From a checkpoint of a small model that predicts nearness at each pixel: 36250 training examples.
Rows from block 10 of a small model that predicts nearness at each pixel, named by matrix and row number. Rows with one number belong to one neuron. Each number is 128 + 24 x the weight over its row's rms, rounded and kept within 0 to 255. All counts start at 0.
After each neuron's rows are labels from the 100 images, of 14848, where the neuron reaches its highest value: "strongest on" is what is common among them. Only what is clearly more common there than usual is listed. The data: rendered dice on a table.
# fc1: MLP up (model.blocks.10.mlp.fc1.weight, 768x128), inputs 0-127
# fc2: MLP down (model.blocks.10.mlp.fc2.weight, 128x768, transposed), outputs 0-127

fc1.121 [108 127 118 116  77 124 142 119  94 116 154 119 136 176  94 152 151 113 132 129 149 108 101 111 124 165 150 127 129  96 125 156 121 148 112 181 146 121 172  82 128 108  99 144 131 162 167 118 139 108 171 157 169 124 147 147 125 104 107  86 157 152 121 114 128 104 173 163 128 101 155 126 138 135 138 161 100 122 125 169 152  86 138 105 145 155 134 141 151 130 152 142 125 127 124  99 123 109 127 128 164 143  91 128 154 148 135 129 143 158 104  91 150  82 126 165 137 104 100 110 164 157 104  91 164 100 126 106]
fc2.121 [124 131  99 145 130 138 143  97 146 148 116 133 120  98 135 101 153 146  87 126 103  88 161 176 133 134 124 156 124 154 135  91 159  97 143  93 139  99 139 171 177 130 152 159 128  73 139 162 121 134 125 124 149 131 139 163 163 164 188 147  83 100 135 137 145 141  93  86 120 135 154  86 129 146 124 123 120 136 102  87 130 136 137  98 104 124 123 124  79 134 113 101 145 139 141 177 126 153 177 130 111  87 123 109 106 118 108 100 141 140 107 147 147 114 143  76 133 132 149 120 123  97 116 126 111 126 161 142]
strongest on: teal die

fc1.759 [165 100  97 132 127 126 115 135 157 130 128 159 153 148  86 114  98 135  99 111 103 145 127 108 127 140 103 153 147 133 129 144 161 121 118 163 181 159  98  87 123 128 105 153 153 101 132 100 149 156 115 172 178 166  77 142 116 115 125  99 167 113 136  99 145 137 127 150 168 167 127 142 113 102 144 127  96 136 112 154 102  93 138 136  90 132 133 156 155 144 123 169 119 119 137  86 101 118 113 121 130 125 141 147 148 132 112 100  92 127 136 124 117  95 136 135 159 172  97 123 102 142 107 154 165 156 108  67]
fc2.759 [103 136  91 139 124 146 134 119  70 147 150 124 112 111 135 133 137 121 118 139 177  86 124 134 152 136 155 137 148 110 134 113 103 144 128 113  84 170 120 151 145 127 155  81 111 138 145 150 137 120 146  95  98 120 149 110 117 162  98 112 117 171 157 156 117 113 147  90  97 118 130 129 124 137 102 171 104 122 129 116  96 166 133 146 154 160 101 106 109 143 145 131  97 137  85 140 134 140 164 143 133 117  98 118 102 130 152 140 179 144 121 137 159 153 129  57 149  89 155 145 139 128 122 106  85  96 156 181]
strongest on: black die

fc1.607 [122 177 122  92 158 112 105 131 153 145 111 125 173 136 112  91 146 146 152 126 120  81 129 120 124 128 136 117 146 148 152 134 104 142 129 183 135 158 116 142 118 119  75 114 158 111 150 131 158 111 100 101 107 112  86 115  97 171 126 125 131 133 145 182 125  83 137 160 133 119 110 156 107 160 134 141 111 164 133 145 129 141 148 147 154 116 134 156 107 142  75 141 102 142 114 157 113 128 172 130  77  72 141 114 117 118  93 105 125 166 136 175 118 116 145 113 162 113 100 139 106 116 140 117  84 105 129 105]
fc2.607 [117 119 115 180 133 132  99 100 133 103  85 155 140 149 153  96 145 162 214 131 171 107 128 132 125 123  73 146 119 144 105 120 118 167 118 113 145 123  97 189 121 130 127  97 154 145 160 117  82 159 115 136 144 107 149 132 135 146 108 110 169 131  73 115 118 135 129 104 145 141 140 129 128 142 111 131 155 113 140 147 110  93 123  98 149 131 110 105 125 111 134 134 131 179 145 126 186 146 130 141 152 162 136 114 136 143 119 105  88 132 155 109 118  90 146  93  92 136 123 107 106 131 109 109  95 118 114 112]
strongest on: teal die; blue die

fc1.29 [120 162  98 104 143  96  97 149 110 178 123 144 170 122 164 122 101 140 146 155 153 129 129 102 157 107 159 115 140 122 108 180 134 119 144  96  76 171 139 101 102 169 136 110  90 110 174 113 133 124 107 134 140 130 153 102 108 153 115 135 143 148 118 157 109 123  89 158 158 101 138  96 133 157 127 159 114 135 121  92 171 131  91 125 127 129 105  78 163 116 147 161 142 148 132 104 125 121 101 150 138 134 142 152 107  84 132 117 107 121 109 154 156 129 124  93 111 145 137  87 112 158 120 151  92 115  92 102]
fc2.29 [142 142 113 140 101  91 143  96 150 132 115 121 134 141 122 107 125 152 151 125 111 117 158 152 150 132 119 121 116 158 159 114 137  68 136 182 151 125 103 142 159 101 125 169 170 129 111 176 123 138 117  88 135 118 105 117 154 122  81 143  93 133 129 159 175 147 157 150 129 114 101 140 113 103  99 101 118 143 157 108 110 149 118 184 138 114 159 104  85 119 118 145 137 133 131 136 114 114 114 131  85 119 132  94 128 152  90 104  91 144 144 106 110 168 107 199 129 142 137 169 136 115 111 157 107 165 124 122]
strongest on: white die

fc1.578 [131 114 155 142 127 113 113 150 138 153 150  97 150 115  71  82 116  90 131 114 119 146 106 133 113 135 112 132 150 157 113 149 113 125 110 127 124  88 105  67 115 175 120 161 115 153 124 169 169 109 148 110 120 158 154 111 110 162 127  81 103 125 149 135 151 118 129 153 104 148 128 161 155 148 135 119  86 159 137  79 119 103 159 106 109  98 144 157 150 168 114 118 119 136 126 168 117 129 112 168  86  99  67 123 143 114 118  81 127 138 113 158 120 146 109 124 122 136  95 137 120 173 128 141 147 134 158 127]
fc2.578 [159 148 148 133  98 177 132 171 140 100 116 156  97 140 159 105 127  95 145 146 109 105 171 101 137  88 110 120 141 108  99 185 140 110 103 174 113 146 131 133 117 108 141  95 117 167 116 104 165 170  99 104  92 109 148 141 107 154 116 128 162 162 118 122  91 121  80  72 115 148 139 123 110 125 169 163 148 139 140 119 150 104 108 141 145 147 128 124 116 129 127 140 111 141 118 138 103 123 123 123 146 118 123 132 148 135 127 121  85 143 123 131 135  97 135 134  90 174 152 116 145 150  94  94 136  66 142 161]
strongest on: teal die

fc1.567 [142 119 128 129 139 116 154 131 156 144 124 150 136 138 146 155 193 144 129 117 121 113 138  81 112 125 109 103 131 151 124 101 179 117 133 124 142 113 142 112 158 112  87 128 125 110 108 156 123 144 130  97 175 131 170 149 107  86 128  82 127 145 136 111 118  80 132 139 150 162 129 170 116 112  99 161 135 158  92 132  95 122 142 135 113 114 160 107 137 142  94 140 113  83  72 150 100 121 123 162 104 164 171  89 146 146 124  95 132  89 152 115 126  98 156 131  75 123 163  93 135 104 114 145 137 146 111 138]
fc2.567 [ 95 160 115 119  94 125 127  98  98 137 127 136  98 130 140 121 102 147 155 156 172 130 113 159 158 137 102 168 142 105  78 165  64 169  92 145 132 122 131 115 132 151 122 128 105 112 149 120 138 129 152 129 137 112 128 166 139 161 144 140 102 120 131 126 102 170  95 106 115 138  97 134 114 127 137 132 109 126 162 131  90 139 154 185 138 134 113 152 128 151 149 104  87 138 126 126 120 156 123 106 166  92 136 161 136 112 131 154  84 126 112 141 131 102  75 123 154 133  79 158 128 150 128  94  97 125 189 143]
strongest on: dice: three; black die

fc1.303 [130  84 153 179 101 162  93 140 123 156 141 168 133 172  73 120  86 111 177 131 147 130 136 161 121 128 115 133 155 110 105  93  89 131  84 136 107 144 111  94 140 140 113 123 172 139 131  80 107  97 136 102 117 130 124 110 111  96 144 142 166 138 107 165 119 152 148 123 103 143 127  99 137  99 167 112 140 144 134 146 108 139 118  86  97 138 143 160 112 151 155 109 128 152 114 123 158 142 128 135 154 145 142 132 162 154 109 130 146 168 128 127 121 114  86  98 117 105 145 141 143 161 136 130 126  68 144 159]
fc2.303 [142 127 106 116 136 105 110 128 140 122 132  86 162 148 147 125 121 114 122  59 131 163 100 158 132 155 150 115 135 143 139 118 133  97 193 166 167 114 147 127 102 131 117 108 143  88 135 114 119 138 137 137 147 127 146 156 121 131 179 130 163  88 120 130 113 123 105 149 121 143 130 170 142 165 115  89  87 102  82 126 141 103 163  95 116 137 148 112 148 134 149 144 147  98 157 112 125 148 140 118  86 133 118 132 130  81 154  87 125 155 111 135 128 114 196 131 177 120 116 112 111  72 101 115 128 121 127 139]
strongest on: teal die; green die

fc1.166 [125 154 127 145  84 143 144 152 160 173  94 120 129 138 102 146 118  96 135  95 116  87 170  98 101 118 147 102 149 169 116  84 161 115 136 154 170 110 160 132 113 139 115 157  65 114 138  85 117  95 150  94 173 161 107 157 125 153 127 120 152 144 140 154 146 144 160 137 102 120 122 110 117  95 127 123 137 186 109 136 113 138 133 113 107 147 152 108 118 148 101 136  98  84 150 113 136 101 139 126 106  95 165  92 128 138 123 132 130 134 118 175 142 144  96 127 135 178 113 127 128 126 100 113 130 142 130  92]
fc2.166 [138 123  81 109 149 106 110 158  95 131 120 119 113 136 166 151 170 120 107 149 127  90 192 138 140 131 161 142 138 114  75 112 158 143  91 146 124 165 129  99 102 102 129  97 109 137 164  55 150 133 104  99 135 137 110 147 128 126 145 130 125 166 161 134 115 104 129 132  86  93  99 121 192 124 130 143 138 150 122 135 147 124 132 106 137 154 132 131 151 110 104 131 113 123 103 144 138  96 167 124 145 102 118 128 143 170 134 119 134 164 110  98 154 117 111 166 105 139 138 126 149 144 144  97 165  98  84 109]
strongest on: brown die

fc1.501 [149 130  89 138 108 148 108 135 113 130 103 187 167 168 154 143 132 119 160 124 140 144 105 113 137 149  95 163 126 128 152 129 114 142 134 122 120 196 122 135  97 100 167  97 148 125 123 139 146 137 121 149 129 121 101 132  86 163 128 158 111 144 124 166 200 146 188 140 157 145 118 131 131  98 117 118 116 119 143 158 131 110 127 132  86 105 163 122 148 143 165 148 117 172 134  98 117 106  95 152 131 148 125 120 135 145 104  72 127  94 116 124  79  94 136  97 131 140 142  90 124 142 132 146 139  96 112 145]
fc2.501 [150 159 147 140 120 155 130 133 135 155 119 127 123 151  93 142 106 122 152 117  90 118 170 153 147 133 146 151 152 148  69  99 149  81 103 122 123  80 157 121 167 159 124 122 122 140 141  99  96 153 150 114  96 130 114 133 160 143 119 133 153 105 127 114 118 140  83 137  74 154 152  96 128 145  98 149  84 157 118 122 125 147 168 118 178 147 117  92 157 117 132 105 133 117 167 128  92 148 125  98 107  60 140 124 111  99 137 152 126 159 110  96 147 128 141 149 117 103 140 149 163 126 116 115  92 151 154 131]
strongest on: teal die

fc1.370 [ 97 140 112 124 152 109 127 138 126 112  95 123 147 150 104 145 115 145  55 179  98  99 147 127 147 175 126 110 143 127 141 162  99 136 111 115 117 145 120 111 122 140 110 138 174 101 130 101 132 134 133 170 140 132  94 132 126 117 116  67 174 127 139 107 121 160 115  99 143 161  96 129 185 112 119 100 118  93 140 132 149 141 149 127 157 114 131 165 132  98  96 124 112 135 129 160 111 166 163 163 172 128 111  93 106 148 130 107 132  68 135 120 127 106 151 164 130 135 108 137 157 112 101 138 159 101 148 103]
fc2.370 [140 109 162 138 108 161 134 138 113 109 126 158 110 127 109 112 106 115 142  98 197 166 158  99 141  97 132 140 110  90 123 151  98 115 112  76 161 115 133 121 140  83 116 112 104 153 137 147 122 107 130  96 134  88 152 148 155 145 148 135 137 130 154 127 110  75 136 166  99 108 114 124  58 141 131 166 146 123 143 110 134 141 155 104  94 142 133 113 123 137 191 131 132 106 145 140 151  96 119 104  80 153 106 130 116 134 155 104 169 174 126 141 161 128 141  94 120 109 142 123 144 124 140 105 150 150 133 155]
strongest on: black die

fc1.648 [113 159 190 112 131 120 119 143 134 132 149  91 142 123 110 153 140 184  82 123  70 146 125 136 137 121  94 118 159 115  97 147 126 109 151 158 110 135 129 111 152 122 120 124 135 112  74 140 110 123 121  90 116 144 147 140 149 128 109 128 129 132 141 131 162 118 138 122 151 151 146 114 147  79 148 111 130 117 132  79 144 142 142 171 138 121 105 173 156 122 139 132 163 183 149 107 108 130 149 152 128 167 100 133 120 148 120  85 118 106 125 124 102 140 127 152  80  90 146  71 113 149 113  81 146 124 103  84]
fc2.648 [150 110  93 154 136 127 130 117  95 112 119 164 127 102 137 104 130 148 170 129 150  98 131 125 154 122 118 133 114 145 141 131 147 127 130 107 127 112 116 113 108 105 132 156 119 160 152 128 111 140 112 135 170 113 147 131 129  93 176 126 176 103 110 115  74  87 108 103 119 120 125 132 129 147 112 143 166 169  94 134 184 123 124  90 124 136 151 159 109 144 146  88 134 102 134 136 125  37 133 117 114  94  97 125 108 152 150 139 146 213 116  93 161 132 103  95 145 138 138 128 134 126 115 145 146 136 137 155]
strongest on: black die

fc1.678 [121 151 181 128 121 141 129 152 130 150 159 126 109 150 138  85 104 125 130 145 123 109  95  83 169 128 118 161 118 133  88 122 111 116  92 105 157 160 101 100 109 148 131 117 139 118 203 140 132 139 157 113 146 164 147 140 155 160  95  81 141 147 143 102  87  85 155 111  70 174 150 133 162 148 122 154 125 145 147 152 154 134  91  93 109 101 147 138 143 112 141 142 149 129  91 141 129 134 139 143 112 111 153 177 154 138 147 122 134 111 142 119 145 158  76 126 124 119 111 102 113 110 134 126 111 119 142 105]
fc2.678 [132 109 118 101 108  80 117 118 109 120  92 106 119 111 118 160 161 125 117  96 124 133 159 151 131 120 122 162 130 150 154 127 164 116 137 170 109 118 157 178 133  92  98 132 138 141  75  87 157 117  94 124 162 120 164 118 119 114 160 152 138 166 156 150 162 119 112 124 203  90 134 142 161 135 116 132 118  83 153 109 105 125 132 108 103 131 136 136 140 169 105 117 116 126 122 105 108  65 152 133 144 116 129 117 109 110  86 114 133 170 136 132 126 121 163 140 135 123 153 130 165 109  96 137 112 140 179 127]
strongest on: dice: three

fc1.569 [161 157 147  99  89 103 151 164 129 102 112 143 108  98 106 103 115 149 153 115 117 115 112  94 110 104 121 129  99 137 120 172  92 144 138 127 141 132 100 133 164 124 160 104 117 136 113 130 117 151  82  89 141 149 151 111 116 104 142 156 114 137 131 112  94  98 137 100 153 142 146 144 112 131 145 142 130 139 107 152 150 154  91 107 111 106 142 157 102  88 104 112 101 121 108 125 131 166 175 114 120 169  97 170 114 179 148 122 162 115 102  75 150  78 182 135  83 122 156 117 132 140 147 114 143 130 145 142]
fc2.569 [125 151 161 167 127  95 146 136 137 113 127 128 119 101 160 176 109 143 132 140 128 140 148 161 147 142 103 166 148 125 134  97 143  96 140 153 179 142 181 134 104 120 120 133 117 110 116 128 124  67 163 163 157  93 121 127 120 110 130 129 120 104 103  65 111 119 109 157 121 134 115 128 130 121 128 117 135 121 131 144 158 128 132 174  91 119 135 166 125  85 150 138 146 114 138 131 139 118 115 148 162  53  99 113 144 108 112 119  84 142 125 151 107 135 114 149 141 144  53 121 148 124 142 128  80 115 140  94]
strongest on: black die

fc1.506 [154 136 164 110 109 131 123 135 120 141 102 162 129 109 139 116 121 123 201 126 137 117 132 135 131 156 119 104 126 119  96 154 146 131 145 111 120 124 106 113 164 143  80 112 120 152 119  92 109 122 176 118 100 135 132 125 102 114  97  95 168 153 143 164 141 141 136 173 141 173 132 141 125 126  95 183 106 173 112 158 118 121 149 105 112 158 152 131 174 140  81  78  98 129 107 166 122 122 106 100 112 148 114 155 149 136 134 144 126 126 104  94 116 152  91 103  99 149 143 120 146 153 175 146 147 111 165 105]
fc2.506 [137  99 137 140 113 108  94 168 122 102 136  72 145 147 127 104 114 136  92  93 112 172 157 141 101  90 113 162 163 111 148  93 117 129 138 165 101 110 175 147 111 121 175 118 135 113 117 125 148 140 147 157 163 153 147 139 141 136 114 149 148 137 146 120 108 175 100  86 165  97 113 118 160 104 141  90 121  66 138 111 112 125 123 152 128  95 140 125 115 138 193 159 127 109 132 102 129 140 130 155 143 113 157  92 152 135 121  97 131 104 139 151 134  96 137 169 156 121 123 114 129  92 133 114 121 137  97 104]
strongest on: dice: three

fc1.462 [159 115 119 129 178 151 139 166 119 127 110 146 125 115 110 135 175 134 155  96  87 125 150 107 133 112 143 128 127  96 172 149 103 148 157 159 131 104 116 136 117 107 134 169  97 172 159  97 100 154 117 130 179 129  79 155 144 107 137  88 147 138 177 120 161 139 143 106 119 123  98 146 117  84 169 100 140 118 133 158 138 141 151 111  89 109 117 135 132 145 135 132 144 124  95 166  94 106  75 130 156 178 133 142 143 138 148 115 130 146 113  65 115 120 106 135 121 132 142 112 131 124 162 161 148 130 131 109]
fc2.462 [ 98 135 126 146 131 120 121 113 130 109 146 116 127 117 135 130  85 170 129 139 122 114 110 166 125 141 142 144 171 180 109 105 127 140 157 130 103 171 165 127 139 138 150 117 120 129 124 175 143  79 154  99  73 109 121  86  94 132  78 130 121 130 111 147 143 107 120 122 160 123 129  63 173 133 106 132 118 116 134 110 114 135 132 164 157 140 180  74 138 113 102 104  89 135 157 101 142 160 139 147 157  97 131 121 156 148 101 144 126 108 109 149 171 151 135 103 133 136 153 114  97 132 110 141  84 124 101 151]
strongest on: black die

fc1.20 [109 165 113  89 133  93 147 106 171 134 115 135 143 126 128 120 163 102 148  96  93 125 135 111 146 130 103 142 146 114 198  98 138 110 135 165 164 144 145 149 121 134 122 150  90 101 151 110 130 146 122 121 148 152 127 123  79 126 135 103 149 120 122 115 116 132 158 153 152 119  78 160 128  90  94 110  98 141 132 117  86 102 147 161 107  87 125 134 116 120 122 107  84 131 160 151 100 135 100 130 131  89 172  92 114 162 153  89 156 111 136 146 110 136 129 145 153 168 106 137 116 118 155 117  74 105 153 132]
fc2.20 [148 124 133 143 143 156 151 144 117 126 147 142  80 118 113 160 117 156 111 203 148  76 126 135 101 118 144 149 118 138  96 119 134 105  63 130 118 175 124 115 119 108 151  85 103 165 154 113 119 115 138 109 122 107 119 110 175 101 100 116 147 123 137 127  78 120 106  83  92 105 118 107 134 111 148 149 140 178 173 138 120 133 122 161 108 134  93 121 125 135 120 131 138 100 118 130 138 123 140 115 172 146 144 162 122 163  98 162 121 136 103 124 131 116  85  86 129 125 170 148 106 146 159  99 149 149 128 142]
strongest on: brown die

fc1.408 [136 152 135  96 138 116  78 155 141 145 118 141 121 114 141  90 143 140 113 108 121 153 108  79 172 117 133 142 168 126 120 101 135 149  79 150 161 140 125 125 104 116 147 140 133 151 150 119 148 142 152  93 154 128 146 124 184 157 128 106 126 179 103 154 160  93 137 109 124 123 131 115 161 164 163  93 147 113 151 108 118 145 154 118 122  91 171 126 121 105 151 158 172  92 101  94  98  94 146 153 136 118 133 130 110 154 155 111 129 126 136 127 117 128  98 146 116 110 131 129 165 136  92 169 118 118  60  99]
fc2.408 [119 106 122 137 118 116 181 114 132 137 114 119 136 135 125 139  95 126 138 107 144 103 124 152 131 122 112 144 135 122 132 141 138 121 179 154 113 131  92 117 196 130  96 150 108 148 124 142 143 138  95  99 118 103 114  74  98 100 133 156 187 125 153 114 145 129  94 135 103 154 128 104 144 134  88 132 105 159  90 125 131 116 104 108 126 111 155  83 154 193  75 102 103 162 170 139 111  91 139 119 105 142 134 146 143  89 124 121 120 109 105 138 142 167 165 154 140 148 145 143 105 161 116 147 109 143 174 142]
strongest on: white die

fc1.316 [107 171 129 108 132 125 132 128 144 160 141 165 155 132 123 174 111 108 131 113  70 127 157 106  95 134  92 157 128 124 158 115 116 103 151 144  97 116 152 146 108 112  90 169 129 115 123 134 145 150 153  87 132 142 118 121  88 117 126 145 171  98 150  90  82  47 113 126 145 107 107 120 162  95 151 109 134 126 136 139 108  94 112 155 102 111 149 112 116 119 133 130  67 152 120 155 148 160  97 144 113  98 114 142 136 144 145 124 141 116 136 146 139 131 104 148 148 157 102 165  86 142 150 141  95 103 107 119]
fc2.316 [122  89 125 136 143 152  98 137 105 137 115 168 113 105 100 113 154 117 119 145 175  98  96 148 144 136 151 116 137 128 114 125 134 169  73 101 135 172 158 133 135 141 108 111 118 107 160 139 121 150 142 113 128 102  94 109 174 107 107 130  48 157 136 171 131 155 157  97 107 158 124 157 127 129 129 137 124 133 130 143 107 177 158 141 133 152  98 112 158 146 118 152 157  89  88 129 120 142 127 126 147  90 133 128 120 116 125 126 141 111 100 104 121  71 105 103 139 115 120 175 121 146  99 140 144 181 110 141]
strongest on: black die

fc1.618 [133 150 133 145 133 126 131 132  94 155 116 148 132  76 130 106 155 143  99 103  96 128 117 114 161 134 145 132 115 137  94 134 132  85 108 145 128 111 106  83 139 129 134 141 102 159 113 118 132 111 139 117 120 157 117 112 180 136 123 126 154 114 172 126 165  94 155 177 132 119 138 103 174 136 140 113 110 126 125  68 124 161 145  68 109 156  99 126 139 168 123 139 167 154 103 165  74 144 107 157 124 120  83 142 163 126 122 111 148 140  81 109 115 135  88 149 130 109 154 137 163 124 173 146 129 109 138 102]
fc2.618 [143 108 111 136 119  96  91 123  67 153 148 104 129 122 178 131 140 135 111 127 138 128 127 106 153  98 145 116 139 123 135 138 140 114 160 140 156 133 145 152 119 125 110 141 125 130 122 147  95 147 113 125  83 121 129 140 136 159  96 152 147 133  95 171 103  89 117 126 159  82 168 106 108 141 171 124 122 123 109  83 125 110 132 128  95 123 188 120 144 130  69 129 143 180 143 167 126  76 152 102 120 134 157 145 148  90 115 106 150 138 100 113 122 163 121 131 188 114 152 105 168  96 120 128 156 123 115 132]
strongest on: dice: three

fc1.562 [126 115 109 118 152 146 140 170 132 123 130 131 151  71 116 124 148 152 149 171 154 126 145 106 145 111 142 136 116 118 112 102 158 117 136 115 127 120 111  71 106 108  92 105  89 136 116 137 135 166 148 137 151 148 107 128 127 160 112 132 137  89 154 102 104 102  48 124 127 122 146 142 127 166 165 155 184 168 148 136  98 145 128 121 104 120 119  79 136 130 133  74 109 118 121 146  85 125 140 107 136 153 151 166 133 124 135 122 151 102 171  75 125 126 133 128  84 141  95 136 121 127 101 112 154 150 122 101]
fc2.562 [ 91 128 151 131 101 118 161 118 162 115 141 138  82 158 111 114 107 107 101 126 149 161 140 189 111 133  89 113 158 137 152 161 111 102 143 133 137 113 126 135 146 145 101 150 126 128 123 143 124  96 113 108 126  75 124 126  97  93  99 142 109 153 107 151 145 136 189 158 112 121  85 104 128  94  86 114 114  70 130 116 117 151 124 147 131 101 162 157  94 109 126 140 131 107 123 122 149 156 121 153 144  93  90 108 117 107 116 127 132 149 135 191 138 167 136 157 160 132 151 171 122 128 161 128  95 116 142 134]
strongest on: dice: three

fc1.110 [114 160 145 128 138 145 185 110 142 139 172 115 112 159 106 134 133 120 121 127 148 133 159  88 142  84 126 122 144 102 146  97 150 180 100 163 126 134 149  86 119 139 162 105 181 157 126 161 122 157 112 154 170 121 153 135 174 141 132 162 163 116 113 160 128 133  92 148 158 110 103 160 151 138 135  86 159  97 165 114 127 129 100 134 107  96 132 118 105  91 130 109 148 147 117 126  82 129 115 123  95  94 109 157 125 144 141 123 161 141 114 159 146 101 133 132  91 111 131 106 155 164 102 143 154 140 115 109]
fc2.110 [138 127 107 118 116 152 148 135  90 100 103 160 103  97 156 129 126 156 137 130  81 128 128 142 153 165  97 134  66 165 154 143 144  84 150  89 136 119  75 129 160 133 119 114 114 133 176 173 139 124 106 109 108 136 104 132  98 114 118 102 137 119 135  77 112 133 119 135  99 136 127 131 111 140 106 149 123 187 153 155 154  96 146 140 114 136 153 171 137 134 141 112 109  72 121 156 155  90 132 139 133 156 127 132  97 100 120 118 107 134 103 126 132 170 131 116 141 155 103 130  98 123 148 115 107 150 154 187]
strongest on: dice: three; black die

fc1.368 [103  98 145 143 159 118 130 133 134 176 138 152  95 154 121 120 170 145 129 116 120 131 156 111  97 148 158 146 107 152 109 135 144 157 126 147 115 135 128 130 151 134  90 169 154 135 150 125 107 148 130  72 137 164 128 106  78 156 129 114 172 174 153 125  99  84 131 122 139  87 142 143 105  84 101 125 136 135  80 111 149  89 119 131 167 142 146  87 132  88 117 129 103 108  72  74 134 147 151 108 112 142 109 102 123 121 142 123 148 113 144 120 133 112 114 164 118 132 107 138 134 133 146 137 140  69 164 106]
fc2.368 [116 137 122 115 117 127 148 126 100 100 109 136 144 156 141 163 122  96 109 125 138 149 114 153 133 154 133 100 116 100 149 142 125 177 109 137 151  94 137 134 133 125 142  93 120 123 123 108 157 133 145 136 141 147 159  97 156 115 137 150  43 126 114 189 171 148  97 130 131 113  98  89 164 128 140  88 172 107 155 129 114 140 140 148  73 144 122 156 171 161 118 132  91 168 132 168 138 139 155  91 133  94 160  98 125 111  86 163 108 117 110 137 127 103 111 127 129 130 110 160 102 136 142 108 124 152 115 159]
strongest on: brown die

fc1.512 [117 115 119 166 102 118 130 156 116  88 149 128  88 137  91 123 141 122 151 110 102 152 112  43 112  87 123 131 153 105 180 117  94 134  93 129 150 169 118  86 127 126 196 131 133 125 118 139 132 150 110 118 161 141 102  91 173 140 108  78 119 136 135 123 132  97 125 141 129 127 117 115 120 112 104  80 102 111 147 143 115 110 145 142 114  91 160 164 107 158 140 102 154 139 151 125  92 147  98 143 181 128 114 148 138 124 144  75 101 132 104 122 143 115 124 109 158 143 123 148 113 140 124 131 119 116 143 133]
fc2.512 [116 141 122 135 189 154 165 112 120 122 141 151 124 115 127 138 145 132  98 145 108 120 124 146 153 167 119 129 122 119  72 133 151 117 143  98 123 168 146 146 117 105 117 110 115 168 176 138 108 104 125 106  91  90 110 135 111  99 115  95 164 131 136 150 135 103  99 107 125 123 110 116 140 145 145 166 103 200 108 145 110 127 136  94 167 160 134 140 137 113  75 124 123 118 142 155 127  58 145 142 128 145 123 108  90 158 115 185 144 146 101 121 140 136 118 109 110 106 162  72 113 123 123 145 122 155 143 109]
strongest on: dice: three; green die

fc1.385 [100 122 160 106 154 116 147 134 111 138 111 142 139 127  97 151 143 144 153  90 110 103 152 110 137 121 142 145 163  92 115 159 140 137 106 169 127  91 148 119 167 101 106 115  97 157 134 129 155 160 184 137 154 167 150 140 174 157 116 122 149 143 129 163  96 131 118 140 166 192  98 139 178 109 143 129 124 144 151 130 110 177 119 148 164 135 163 120 106 125 130 131 109 141 143 134  94 125 121  94 106 146 137 150 134 149  81 112 177 145 124 147  99 106 104 153 138 151 111  97 139 155 152 168 115 101 144 124]
fc2.385 [162 118 129 139  80 130 109 155 134  95 120 101 126 125 161  84 136 138 154 154 138 123 121 131 100 115 117 168 126 214 151  83 128 142 150 104 128 133  97 172 142 146 127 138 130 111 166 114 169 124 130 120 147  94 128 110  80 107  90 136 120 160 145 104 100 106 157 136 126 101 161 147 119 133 131 130 131 142 154 131 110  79 145 131  99 136 103 122 146 114 156 110 139 156  84  80 149 139 139 164 191 110 129 141 148 129 148 119  95 118 147 122 169 128 134 143 131 123 144 158  97  87  98 120 105 133 111 117]
strongest on: black die

fc1.298 [ 94 113 101 146  83 108 110 153 134 129 115 143 148 138 139  95 104 134 134 143 144 118  99 109 162 105 120  99 154 140 131 109 116 131 140 122 118 101 169 158 104  97 117 175  85 123  88 125  98  98 118 152 111 127  95 135 145 102 127 137 114 129 145 100  98 152  89 118 149 107 131 103 129 156 139 127 129 103 142  97 150 180 102 139 142 141 144 132  99 169 127 129 138 152 106 170  79  95  96 174 131 129 165 157 135 164 126  93 139 116 172 111 101  86 114 162  95 134 108 158 130 136  99 145  91  83 125 126]
fc2.298 [118 117 151 165 164 157 145  87 158 137  94 129  89 119  71 138 145 140 175 141 125  97 158 171 116 138 128 122 123  91 159 139 113  86 129 171 117 149 151 117 131 136  97  94 121 164 168 143 104 139 114  76 137 104  54 118 153 114  95 117  93 125 131 132 126 145 158 160  91 154 136 110 138 121 106 111  97 110 109 126 143 118 141 162 151 132 126 108 140 142 102 140 146 129 147 125 104 124 114 113 135  83 109 116 128 131 133 137 104 126 123 129 163 144  61 111 137 167 120 144 125 151 170 126 129 155 132 149]
strongest on: white die